From a checkpoint of a small class-conditioned image flow-matching model: activation swiglu, layers 10.
Rows from block 4 of a small class-conditioned image flow-matching model, named by matrix and row number. Rows with one number belong to one neuron. Each number is 128 + 32 x the weight over its row's rms, rounded and kept within 0 to 255. All counts start at 0. Numbers have three digits each. After the name is the row's rms in percent of the matrix's.
After each neuron's rows are labels from the 100 images, of 14848 (inputs lightly noised), where the neuron reaches its largest size: "strongest on" is what is common among them. Only what is clearly more common there than usual is listed. The data: cartoon faces. In brackets: how many of the 100.
# gate: MLP gate (model.blocks.4.mlp.gate.weight, 848x320), inputs 216-269
# fc1: MLP up (model.blocks.4.mlp.fc1.weight, 848x320), inputs 216-269
# fc2: MLP down (model.blocks.4.mlp.fc2.weight, 320x848, transposed), outputs 216-269

gate.32 101:109139156123057118130122102119103110110165122144170106115110122107074138139135108123099116132093124117106159108105113166141192129155151156161161136106142078145124
fc1.32 108:198180100096056153145125087112141106093109124130118090074116196111125116098121129157136151102124100132141075164088160155081087043169132087161159173132170100114141
fc2.32 104:062180170083135124088155122143139120083160155116159174131103141150093130136109080155113159183094162132143148082114097173143118191116156158092145129148085065069113
strongest on: looking right (72); sunglasses (56); glasses (40); surprised (31)

gate.543 092:089105085136115115140193158133121109157135106109130131065131093074100179156101151167153096046146123108161096116107181133128101157126143089141131185098179155130152
fc1.543 101:186125122122123147138136154173143120160155113113112120094153118086099101134131123206126129143132101081123172162129096093154117086104154146212111115206120136069160
fc2.543 101:043149143106191131105118130127118175157121118129137146100136096147146125126140131104127111138096162129158051157121069127160134068175126143172065096153082141193156
strongest on: orange face (32)

gate.468 098:071176089074163155025165104131132114140087128161103139170082184103112098097118146105137077143124157149067121152056184163129184155161145136112147137122139121136049
fc1.468 095:115132154154149127178205117138139139116152114142056091193197081154125165133124129131188096145178131153155123141073132128187109093104097093205143081082150210073089
fc2.468 093:105092163103177127176125151120128149133069155120137123119062134166136159091137060103118182124127162109111116134185081170096150077124128100135090075073148063064125
strongest on: beard (81); yellow hair (31); orange hair (27)

gate.273 098:141121181117168168074149161197156132113155130111155151142107139067137130089090144144157110126105111136163182166135144122167163171177089070137134087064175124095082
fc1.273 090:106161068142074070209169133167126113115097130168144138110127077136127159094106126173113156090141126159143120132138208191106107094146115098077132086125155078083122
fc2.273 094:133146124112129141112070158048106140099089163105095165142072186166146124065096142092105149116104146125091083139131136119159105109118114126175102124088123072082074
strongest on: surprised (36); cap (27)

gate.166 104:131065096112121133130146156150088117183146128146145155135130178125113158107108089163087099135156140122170119146133132139124145150133157121158130133131050109147150
fc1.166 096:118146147150113118080108114104199108114142185146137118165119099122091156120131117084152089129141151106063161137109120110116168141125167139131119055185154103081125
fc2.166 096:157078146115103133167177146144114160124150108127086126143118161111178137108115103121160151181116157072160080092126106168151149065118069037148105109102159153118161
strongest on: beard (47)

gate.124 102:158094146177155118132154158086107159121158153201142163119184150122112119149129116133126135142133127167104166140087184125192105087127140123085093158134156139059160
fc1.124 099:121125146150094136122120136093140084116147173122138136116092115159091183116152153154148142141216097126043057166174128128102151140143161059205097128157073074115166
fc2.124 090:117150127146135109097153142168148148166121198220163138134073147129114115177121110146121119097166156103081074150151165082116117076119100166132138113135156121108151
strongest on: beard (92)

gate.90 111:137146158095118143098164134152086071097146155136104136157098097138147129105152194111184147157085191090102147164090143095116101159164191120131146162099136198158197
fc1.90 112:174121117134137121085098108120117113136130145124158079134083203133121139101160185089155095121084102136118135136137072116160098134136113137138123128120163122162181
fc2.90 099:105025061143091139096133114096137100128120107111145157140205133113133184163186223063117090094122134140141112113084199180154124178130072113145093089149108115132101
strongest on: grey face (33)

gate.320 116:157119124112116098110120183134149173117162156145140094090174105100146124111114104197126067156103157099136109101139125138077085126139099081186110194104154096115155
fc1.320 112:124161154148147114176081087106145126115103093078124156153138132110140142150136092116101100135103073160165115156086141151188113120143159203149119083170147134168082
fc2.320 108:050170157104091144128154123113161105065097123140125112118103131165128121088137142126220249119116120100161175121069096125143104107166184144115184167115129192138125
strongest on: pink face (33)

gate.476 105:083148139172102114156142114164122103102148108105135138161174119133206092147117114106117156174126132210137155177160123114127133152096094163191163120107141178153131
fc1.476 105:133107058147112123105116117166113067113143145120132141156142138086177045111127179094113122143130102143113098076157188165137157153104109178095085131147138134132124
fc2.476 099:117054151148132114143144142143127137131098088097114131127070121108112014171103149189104123133134129063106143237179084122089153100128102141168166125131070079151165
strongest on: teal face (81)

gate.475 100:141156061116127107120066132158096119104128122073177226145133102048132107128135111107108113147099122113210148131130107118122153128117146117113156174163113111152094
fc1.475 100:069159101136169083146075206130133115132183171149122173126130137129124120118105146193134100098101153132121103099106123138136119135134122145136126155179059175237125
fc2.475 095:093137076114115093125167108161122131093072190136133177085081068120168141144082152163118058160109149121148064114169131100099134132139151065132107104146103089174114
strongest on: looking right (62); surprised (51)

gate.95 113:136117129138140133140116089143110081106132088076112099137137157108143109076120106132007119083107160081145192156155060112168150129164116097136107126162147209159194
fc1.95 106:123050104153178120107135091118150115115165139144110122130109142141095113210081113121096156146091083110145136106188088131149150180143130143125110133094106212144114
fc2.95 108:130060188155071118153129114128125102107116205124128143080112107094142110092014112135131192114195164147106111123165083140051162111117167137090156125102093177101096
strongest on: looking right (100)

gate.133 093:171122130176109087127119114124135106103148158138103143107097057138137149158136102137154071119132131139146117109140127154105144157168128089109092167065163143094087
fc1.133 095:104128111107068112158133124161097119156138117125099140164124153109152049083154115106134197091141116131111171102120115105110201118175100102163144111172076128147178
fc2.133 094:088105117105156132185202148104107125126161113147080130133120125158122144119118138130125068229154115107169108131117056114128125166097132096118176193211142091153104
strongest on: teal face (32)

gate.464 098:111126144097117073077125059076070092143141158224139110122102088142153105138128146141123116146111133137133132127125129113122049137139161169132133073125068081082140
fc1.464 106:158145091088131137152090120108178100157168089094129169147155062118106135122110131124149171112093162139106142143155128129110166094101114123138173186117041111120154
fc2.464 105:133122108116123198166114111136042114148138124011154151143197165147165100148133153091134133164114136116065108148117094109138064157098089109155159159102090184144139
strongest on: long hair (56); orange hair (39); red hair (26)

gate.65 101:128129131057089116107165135174179136116120131128115216078127126101108108118130163145153098136168138126115101147164175172107147121104082123136102128101103176120133
fc1.65 105:131101154220124137190168155085094144218134103154167131127112113133132175130186105078075170140144152115085146130103102111178112143076161147130139118093157172181117
fc2.65 099:146127114158126123150138114147122127053118151098105117084143159132136161172175146093120098053111090168142045102185140072139104189104145175073139138156134161166129
strongest on: sunglasses (33)

gate.337 102:177149156120068095109140129112107118104141158118114143094078142167096150143130132147069193078080104146143170160117149150110130138100105171127132135132148097116064
fc1.337 109:149150110176122142119119148113147166104108106094127077167140081199125104121175090112197107130163121136139117117118139169146144118086119131107118166065131162156103
fc2.337 110:088163166138114102121134131154133136128164133138077191151073163061145177110192176074091092089124136152096145175155154103104134124136119094172080144147099141146105
strongest on: sunglasses (100)

gate.758 095:155129123108121127142122094132153153152169130154069153121169184108117127124144091125137095029146109121160130105173151128105123087097152139142146110130098134160140
fc1.758 102:200137169118114147124098071065103093101127147121105120106192121160117189164115110120113135109114114154094130114106110138094121147107155111100092138123183104144141
fc2.758 098:111147159103126114166137113070117111098065125113138097096189198092173170175091138102108106182123142160130147167058109074093143104148174118122187106103078093102107
strongest on: crown (47); cap (35)

gate.174 089:141119173140196164095158120081143117170104106133087138138109145169159166074107136116137129162132119127075142135123099137100152121114139222152114131114099125124120
fc1.174 095:175144121105121127120112092146115127150123090165101103132109112171180144082126088114079135101148152078117105063128145148173115130068129111091077144078144144178132
fc2.174 091:107079109142133156121141147169121108114133147141205144151154143142147115148140123079100133120146131118155142109139112109096100114182117072114155161068176116152158
strongest on: purple face (32)

gate.5 079:106153061122112142142134133156083180102166083122143122144101177133146139126103090156120096102117168154123144106168122108111167121186172152156089138109144177145147
fc1.5 092:145131192156159133113162149142200145127087150182127070125097124120076138156130106175100112124122145170119064113059160152076092141122126110166092123091142144181071
fc2.5 094:134179186167172086133137117172189133177073054186134135142157145089123135130113101150109121192175077134121131110183144153171187146142157202157074071165098111201128
strongest on: beard (76)

gate.586 099:135126136112106147133124138134054154129141135156147126117134145186143083147185068134141100072080135000167191123166135133161130144145118148185146133122118091123158
fc1.586 104:110137130134150136074121090137196182082149163143093134114086144099128135181105126068162148116094171214138089161123107116115160122159140175095101145085118135130089
fc2.586 098:099137121158084114094141129202145129136117123154100097114124118127137163134171138027163085092156160249067083130154078154055105109096146166091119141143145087145104
strongest on: orange face (77); beard (68)

gate.729 110:111128092126099100152126145134120105160086144121126140134159161107096091232032136194112138135102138111088151197128114099136115095162155159088130171118168133116105
fc1.729 098:154144092089053104144085132105125120175126129102161163133119109147131088255101126176164113154111155117106081157135126100221155153132150160140132131096173107129081
fc2.729 106:135079061142103114167154144100112121155104086136131145195088113119100157227205118128122102090114167153205115215109126131149124067136136079162147113076215120113119
strongest on: curly hair (58)

gate.4 127:147104142104103124064174137154126091063162149127162073096159149098179132126129138145177107105118140114124138132123168128120144101128143086131080144064131135100049
fc1.4 115:138139147119151113137089125111161114146104156127143136134094103125189111111137104109089213149151057142155114167071171142125106143104165166134113160113107120148116
fc2.4 115:111175162110089144161154085156140100043136173191109176194129111156126141117081139120194204125121101129159113070094085119108126077111107092102147144088149181123142
strongest on: teal face (52); sleepy (29)

gate.750 105:112170151160114152129114154133163160077131130115147087151116109117117086120173116067146109086077133093171159154091118146113104118135109083136124148123138153182141
fc1.750 106:110144098133104197124161140166117111040116132146118115075117105114100098130151145121077080102132205162124135066078133106125167169151122042182127089176136132099178
fc2.750 101:147139135112132121154108151101172142157154118133145136091086112184172052127126169143206172084132102104149132162163134150167121107184102152174112135106112104159078
strongest on: orange face (68)

gate.218 120:135093121088133183116128103129121085090115084169114214181120173071085093140054098179144059131091145116077145116141103142115081145146128081116124150137138109181169
fc1.218 120:136101086117160122119163073110139117107100119154101196139152141111149086160123114156182096124091127110108118093219139190128110182141141021179138136157138176111145
fc2.218 113:128090135169128101121138089095131092056155139152117118136129139148107080091045113132125119161223112148125061123145091159122138118143171088130082153049136136131050
strongest on: looking right (100)

gate.656 108:142128149142093115074142164128133097137154153149125056117139143127167159131102111112148153171148127104114151126120088208150145107124073114180110144141114128097111
fc1.656 101:126156149132141170157121101091168148112156098128124175184148146113130147108127076137100103118123134079150123113128130138117132104131168165080097135138121119136122
fc2.656 101:102113101119126127112130155079155116070148096141102141121099170113110166117199150122174071080088147161162148125115166092181125154124105186144157113149166079122108
strongest on: sunglasses (100)

gate.72 102:154088192145173125179131125131134091174142136148126101145177136148113180204099185054147119159137126088097042187109139126056096153130129156138076108110162177104112
fc1.72 102:115124085164148142132161117111128162096126140101112172126084102098115138153143112173116175147151106108103154101094154121155160161159088117174144131137119082122072
fc2.72 105:146166126099108109097149129098109122164199162160140154167125118071127069103165066081133104103100183153106159209117118129132123143181204152136133119095134130092139
strongest on: long hair (92)

gate.225 102:105118133126128027078145215135035149109103129191092104133119116114086136109120135123133127106148106136131114124111097112117148123139139130100124066162105130117135
fc1.225 104:106126181094088164133161124119123093110116131104124162219113230163160138132126106106100078163156177156121097141115139109078190126136135108118108123048159112110099
fc2.225 101:129163181133111177142135158097104115132141122088151144045149128092172124135121103131113153090150151129123135086093153160141162107086138116142152135135159145107170
strongest on: purple face (32); yellow hair (30)

gate.765 096:149155102147120102192124136103121181102215121094124156128110095094100133088159083000162123104164123115105171164120167112105151135179118095136122144131130114139157
fc1.765 091:085194130096085117082176175140106127127154114171137109141109093179094077124125189157096093095112190066186127087130132147165092131144191142119127126154151153121141
fc2.765 093:156154136143157125103171138129116120116107108124144179130102101136179080158166151053125169130142101026139175106126123149118141140138107124154148094102056115117115
strongest on: beard (90); blue face (57)

gate.101 094:143129103140109175102070143175114045137098104146089116139115126147149096132105147119172077141119159124131145122145133153131017102099143136111088086137200123130097
fc1.101 102:162146105129153099105128100125124133181149127123129134110127144160165141162137117083145154127118141123127138110147150129077137098089103146098184153082146158159101
fc2.101 099:198090150105194121120133158127094182171105162118124104082100097120109092129118121145140162106135161154121162113126141089101065079137150052121158150112060145174168
strongest on: yellow hair (38); orange face (32)

gate.84 107:153129126154166139131125110116133115124147112155077170128106082167141138107131006122182162131121123148119171177043116214111092096109147111148096139105108081117102
fc1.84 084:165169095109153121152124133112147120169143161179140091141184140130161174192155159115151030179149115132114170152168106045178079133095118132155170121137139067116132
fc2.84 082:159109158125140122152154117175136111152110203163134157119108096092109143152124047152102172219146092061151116133162152065132144097126092172106108121081164145148117
strongest on: beard (45); a mohawk (35)

gate.135 092:092078090115172125195106137079137066126105128075147141073149159134131194152077180127100149081095109139147099123119122124139101092123137057109084160181166117081208
fc1.135 091:123106114080084147069145106089101177191170067131157137172149169168141106135111137111154121162125131107147171152168083106154138131048146127104140122140154148153156
fc2.135 101:136140147139101121159087118141134112142109168122108100000112088146166119187143081105097130092093088120131141168126087084121144116134137143138138124151160092194148
strongest on: top hat (41)

gate.534 105:169128174130179132147160141107154139169181115086157166170168137125135085112097128143121109160156140156041125148114105127099115157151141093056165130097114107141151
fc1.534 113:114153151136126094115133096131157121120177141150127171123079081122135123127161090143053121081137157127131152124103200126128138094095155162149137165128157140173171
fc2.534 106:138164064131090102146128148088121136093112110095116057111085117093122118140133086120119106118163117150157118139135113054153151182118100147116140090129100133156178
strongest on: long hair (71); yellow hair (30); orange hair (25)

gate.516 096:111168130116147186109179187135114086143126090175156104130112119158167127097129131124128163133103129199098148142128123099202186139126190102154110132184134157189120
fc1.516 095:116120181119166071159130138135173120129083146118111086105166161093081079173120148138127140116124110132121076136130111144149143122143109156175176125135133149101119
fc2.516 094:169153167115150127159108106146161093197114048121099166123121187083133198177157088187143091161118140106134155176083137088124122123135055082171177158188110121098098
strongest on: teal face (32); bald (27); a mohawk (26)

gate.760 093:124141132101103102068070127155147119152124163128111092142118117119101110106153150085161155138140195116089137128091074096209154089126136190177178124063074151081152
fc1.760 094:036101137191114062134161147127071101075110110127110148142132094117137115137086196098069149119122089123112129086188103116089187116102172107153155092138143103166153
fc2.760 094:116150140109050115153133162127123141073133171112125122086141136096148100144094129097141068112202076163163135096110106108123146101152198054165174164093109153108169
strongest on: crown (69)

gate.630 088:191085116090132160104132147092122169032114086144141109143099106086140121133130127088164078106196160166106120157133112119142195145126160089090094134118121167121174
fc1.630 100:147133112107132146087159123120171166196174118130116116163104113036157054128120095135079143145166159182126142072120195120098102138067130106101168157057114172169157
fc2.630 095:141151126121172164095133124143137112118173186154111102157144147108105194106156137193157076202077101092127155087151210135128106131140157170063153146134144091087154
strongest on: beard (56)

gate.505 096:106153093119159116121159139058145122077166116101082119122111108137087076075148102088109117118113160136120120171068078090164126162110085147149115107116137132127209
fc1.505 102:128112122126121156124085113105169125109189139144150101122129170136089100139071105105119117135103145143156150161111016108118143178102180146125090125127176095123182
fc2.505 098:149102150133139142142100111115135122130073214141157181149115144135100108125114107114066149090133061108089130109118169157096130102178155157133120100159123098119110
strongest on: crown (55); spiky hair (34)

gate.432 097:107183099127155098145043139132105099138124126129082131148145096150131117140112165149145087122129124157234145187119125126120159143104193134150177156120145131141135
fc1.432 111:121038115141173098138173133092151149118152134129099142077078106170126116110048219127157144117098101147162150114141109093160154139087106070119090130151095081148119
fc2.432 114:160019075140154110139171116135133112092091099126147100116107137098141141091050134078175145034110115136179072117175126158124149114146124097096153086142105094114160
strongest on: top hat (32)

gate.157 089:117141168126080133136097177106103129139132110190115184095112136150157096120122133119152177111128119146149078106184065126151122139111110093147177129078151123171148
fc1.157 096:104094122135223109091114162176148074113149158132052124103143130111125116140088124102138120101108153116111141085117168083110094061125078145121188119105121186100129
fc2.157 106:127060088143171161095161086127151148159081139121132146132075138206223129148118190103149151128106087061124189151108070105128153171117134165218126083108120162185175
strongest on: surprised (33)

gate.717 101:070163180167129160152175138145107116184120122169138149189183134069133137113087128183125152116110203084133115121134083141111156125126127093146162152131100065115118
fc1.717 096:174105133111098123146133119056105108142092075126125128120166134131154130114159133108106094147103130156147164144060114137120128134142109165140192112127046139107103
fc2.717 094:065086182090156129102056111119138132138162120118125174139130111124139149143180125127141138102145177153113128142175118105140136150171137169118100186147139126111135
strongest on: looking right (80); glasses (53); crown (26)

gate.460 128:178106123119072150137136200149198055097119178132075098128137068121168092161112143179129182146079111104105142095127074108171093121088163167126063154089123134145185
fc1.460 110:136131150148125153145096190126205044108113171183068146121156159158096130110151105143142134120139096140128163119131081102127135149105148146118158133160128145129153
fc2.460 120:175125081179106156140127000098076039145115113203162119113136155124167125120130088133126174183138162116150152163115124173133083105147150119143124182145171139193144
strongest on: yellow hair (38)

gate.435 109:145132040146103096182125147114103119097070146071112224127131110107176134163138094159151119134118165177160097137205128151164111111138160152130053084067146117068101
fc1.435 108:131101156163128130165121131109108143135153110169094208127151129077177178138113120133188132129087076197084144143046117126164148125113122166151100165068126100157140
fc2.435 101:077129122163165104113123127133140125115088166161148142157182136168131200079088154071093081225149141201071107126184139125130081129126148122116185104211181198089139
strongest on: purple face (44); beard (42)

gate.405 085:157171091129111146075103131124167122118116118151146088091139102144157150105146101136101129129127227141111220107162125131114194152084108215138155139117117113143108
fc1.405 093:085120106139148145132110118166105173087115085147172133134099130140117100157113132143115151123090139154126175132120121103146095107089129122129163048107106134120174
fc2.405 079:127128081122129136080156133146117148106126193172121113103139107094131133074077156137096125067136105111110092131128116095090166117143127088140105114134108122127093
strongest on: pink face (44); sunglasses (29)

gate.91 111:174089111183105139112102129126087143133110090142146125125122127125176145158101139153047192111135069125154167138161161105089180154146121091150111130189091127174175
fc1.91 105:138194140104089114129125136175134136142141101147172141127145099079084126178160120122153092115154111121113125156203166132145177155221102106109129127051128152044108
fc2.91 107:114155102147149106060083158102175114130145153132126137097181182143049156136160161142156090158119234146098100100145180075162114122097102129143130156163109172115154
strongest on: surprised (68)

gate.315 098:102153141077196112066158122071128147100069140143133086133103100091113094115100131098103132053147126137122172158184139116173139153101104165143134121110169134161120
fc1.315 101:107141128158152133119131082121121094127120087138144115149092120141110073144158121111132114186112118090121171126160134107137140090091100133158135110139129122132172
fc2.315 095:158133104167138122125099126052112127145129126147067132110120176120147111131173157108153092101123120149131131092088074093041109204119118156150159086087158142145103
strongest on: yellow hair (71); blue face (32)

gate.290 102:133161060092163109145077146104072091132173135090158141090161137112167141140128104153149075177100152159168166176189135138135149133161118123102176120100221117088169
fc1.290 109:146151102167212141124063111131120192118137136176134139126128135142126110117159136073111120120121142139100145116147125120168161111155087081078128147115222181173166
fc2.290 113:136119147171138145153105111129117152150136123155127128116125152124109065108167105080092135238110127123106081137142138114144145178131129125154081163114111203146139
strongest on: orange face (32)

gate.241 096:106127105180158120123141148094143086093143127130095138115095086130146143149148149246109150085132101037125055177154129134096137184059120153162100077108120162142114
fc1.241 098:106077105115121109125160112173099118115149113070182103148122108113085122092129160055145172139137082094092139181190119144130120118141151100207156158126122117085111
fc2.241 096:132143153118161134118122109160142144114137128145134125132117124122165142091119131128132111142174136144073136167138096142095132105147108165230147164116137137144074
strongest on: long hair (35)

gate.130 088:067094134133098152133104130114083074116172133139136150113084144140148117097133100166082160106099182165164088135168119145095141108123126108135095118089132102089162
fc1.130 097:100147162144152075182126128129113086090143094123144135112168164135127129149081156137132125106137181104087144144126141148080123097085120140079125133143162153140143
fc2.130 094:100118131138091105194103141088123118144178190129110123109107073104125162160142128175103113132096156199157066156152141187189092094159126154127110161080123057112158
strongest on: curly hair (36)

gate.108 110:149120107091163176150133125110150131171182149074126101130147102095064110099113178121124075121140105066176119062082122148124100145102163167140185203104117153169129
fc1.108 110:143196129175125081094126157103136092121129070099138105120139143101151120135075130158117187150088169121116073143158146131113149131152109093095105105127125074077205
fc2.108 104:100141127096146108154150123149093120127122126141141184122142143118188089081073124104149255206142125091103114151102072119106165119147100166149141135089180209117107
strongest on: pink face (32)

gate.345 103:137114130158128081093177192113091113142127136176170085101167099149147167130052111169110112140097137143113210150139079126130152147191138085147142092101113122126126
fc1.345 101:122161175137089134113098168120131071104151086124162142117131098108122132127143167131062143128136144114125131115071120128173166134196114114218081119115117136163124
fc2.345 098:160143088087067108170099131181140115087127125203121111138124138125161121141200141173160039209118140144112055141168148095123090141096126134127134150115183090115142
strongest on: surprised (42)

gate.669 124:136187095138139134129147142187116111167128069153130136083106079122141118130092061095070134132094126106164137152201155160108133167123105184106167162107174086099175
fc1.669 102:097175120100156152145185155143129135152137229123127155158173093113104145120168128119161090028174153138115101093089121119130149066158139148104172162148050145118115
fc2.669 100:123121121132143131186134117070122129117118077137093130134156139070102073100255136079153084164102106185113132135096122151132106164113151095216099137140156141159073
strongest on: orange face (40)

gate.675 107:135147101125095131160124105113166098128144074162112119104171094095106144052109072085167105134166161181110064143116151088118183139104187182122165090118134105186057
fc1.675 111:126100105098162109138078104140122136095203120114121140109121161122136152097095154155185117150182124161076119158088133171074130104124086119151146098185084092169111
fc2.675 112:111126159164094107161124110167117131121134187116143131129110114059116126113017170149157111144073152119132187105094098193112086143139156128087116101082117129154061
strongest on: looking right (86)

gate.207 109:175129081101116110135096110155150160136147166079157123201087141108102139153095112142146109120136156105122130122163104158114169121072144156094126147150127074116101
fc1.207 105:110156144102098167127147133114125130185159066140169102102131104164135101125166116121157128133158135138146086098087109143152093139173085163106132159119149171131099
fc2.207 101:139148081134134144059101104108155116158152135104180122161177100112142154177215141083146089120133131167120144145169125114131119093099123060116105132097152139124117
strongest on: surprised (65)

gate.334 097:144122161130112125139141106108078139079157109120130144091140114076140143138098137156101098167122195121081112146148085125159127152114147155089131216102171065118129
fc1.334 097:123116144153140154113151123138130109085131109080081081153151148106052150129137121110145101084149131141154138131107132151123070114167125103135070097116115126099128
fc2.334 099:158119161143117150102089124102116118149152170103170102062101106132034115140173140139148151162125149150174096154071120159142129154108036148093103091143130150115147
strongest on: teal face (33); red hair (28)

gate.375 098:178085114160119145123076177102107119160082165203163096126187145148153144111159110159114139129151086129164120104089136126170088151160150138099141155159153184103126
fc1.375 102:180144204132137155148146102111148135135190159150153129146185097131138138105117127137089147106101128116120104113118066146160108117128079095132118109084080174030145
fc2.375 098:134165170130118105114133135036140147102088091132126150114180183142146144162136119120131145158113151135134114150134145117148128132204126166161123101150115129221126
strongest on: yellow hair (30)

gate.553 098:123061073145116151129131113196133120115084111104159144075162104101145130129143096129088112103109108227095203161141128118104114143116115112188054093106126149082097
fc1.553 101:180148101137107141099104121099101131119130123111148199112081092039095126147126123099105087157155108237123098129109131127159133129131110091132119136098166040140145
fc2.553 096:163095087129169104109152112131162112191098126143193209127107139184100215080153086093126132209132119115092139117134148170097135119169105122115168096132120127100158
strongest on: teal face (74)

gate.743 095:149121102124116119162066125122105124124143162142108122129155135104078125161120159169045161135201134143162140103070112141150146158122195178106136166104097145204091
fc1.743 106:148172091152134143118086113128107103116215158068111129107024045130085133134115146147120163143085113137211132176149164168135134196171125123152128149084091143144124
fc2.743 112:125132107146149127174135125153120122123041149143126172087058036125178130153093187152107173080115102105132115030175067117113127058117111074115113094183121180150156
strongest on: curly hair (46); spiky hair (32)

gate.208 088:150166104098128118180118165126148133100131141125110128148071152101120060104151122138115117141148102118145107139143074107157097148140149124117172163083130106180106
fc1.208 090:116107130150070123097111102084166124124109176114179116108141116202125111113141118132125128107072136136112159139173074124130099112144147130150085097113134178068125
fc2.208 097:154162114114129127136101116060123126119093059131133147127108170102178097145127147090155174089123084130105112162174114099153134163075142193140114095108124137186089
strongest on: yellow hair (33)

gate.650 096:153130154154142110150131114065084107135143121118134104163097097113112093171114197091099079101155083128133156228145111109149102135168151178110078141114206096097108
fc1.650 102:134128044176149121084108158172135118064146100114095111122110095134099122107093153134079069143164152136173091086166109113147156122166159122129171145108145042133175
fc2.650 099:070122087159039148111053083094117108104138168111157118151126155155100168123089160124162123054137106119149152196097118129115134136113144144142144141129137056124151
strongest on: long hair (98); teal hair (36)

gate.387 080:126067087109135116139108151157130123098159105151142065124187087125133168094106152123141119120091135150148213138080118090073137158195161151134122092125139175114108
fc1.387 097:184109130125112112131100123121142128148108173120111114169109164162176131133100085150107157148150140110112124120145071147114110144156134129052036127033078093112135
fc2.387 093:063108143087167135130115085193121132162121138162110132175160165104152151088150114089156069157114153144184130122173118108081182159096119104104161126087126106077140
strongest on: yellow hair (25)

gate.259 100:113118146144204140106117106136192107121170105151133111149130185109118063093116042128128160139100094140119115147166112099108078105120114138131141188141082133151106
fc1.259 091:143178129147137135144139095119104115185063108121149087141138088103135148205165109138116117177109173152072120127119075101108105181120144133133075129153169105155173
fc2.259 085:210094083144082117158110132148153134101109154139112099117148126139159097137049058197141135199125156110160120131155096134150132147097119130155099112085120156110111
strongest on: looking right (65); cap (28)

gate.764 096:145080163141175159125097111137131158149132185153134133175103143173190089108156145155154152146178146107170101136151190103105128130149072180160133132187142185161147
fc1.764 095:120118115165104144129203099130127140121123142132139135086166133074105122181102134115143093106094138093125119182124140149083147120122126132100158161107127124152107
fc2.764 093:177108163080118141189132107125138126113094164131120133094063141142100145197119123067111131016163133202191148132124158084075111099160146125132132123112138151102119
strongest on: teal face (36); pink hair (25); a mohawk (25)

gate.355 102:146132041144097142112160127200162103166130055144117131181107168116157088179055111167148153131144143126105092168172158161092117156076167070173136113146097155206137
fc1.355 097:099126149115124090131156141191045146112132179093148139115081111152140104118092140162080099153098172118127088185130053120131158166174054097158169113081188132139149
fc2.355 088:116126071138075140140130185150140095108151112135120120173138107132087175074123140095117171152130158116122184184134100173165135192144120168156184144157168143113139
strongest on: orange face (54)

gate.76 089:121156158159180144095116247116185101162122124142106097130125086126135090111152104105134140150116120129106125125103110158120112159105074116131124138108105144152166
fc1.76 090:130121088143167144171181075054113125083130142165109136121121144110144202163106156130124083130126097136108155132137130110102167108125141151087146130120172125144123
fc2.76 093:167129100089104134188153207208183157162083150110195135114123101119141177109093126116095128183129153141130043120177117131162151146149132146141245098112123126152113
strongest on: purple face (43); green hair (34); yellow hair (26)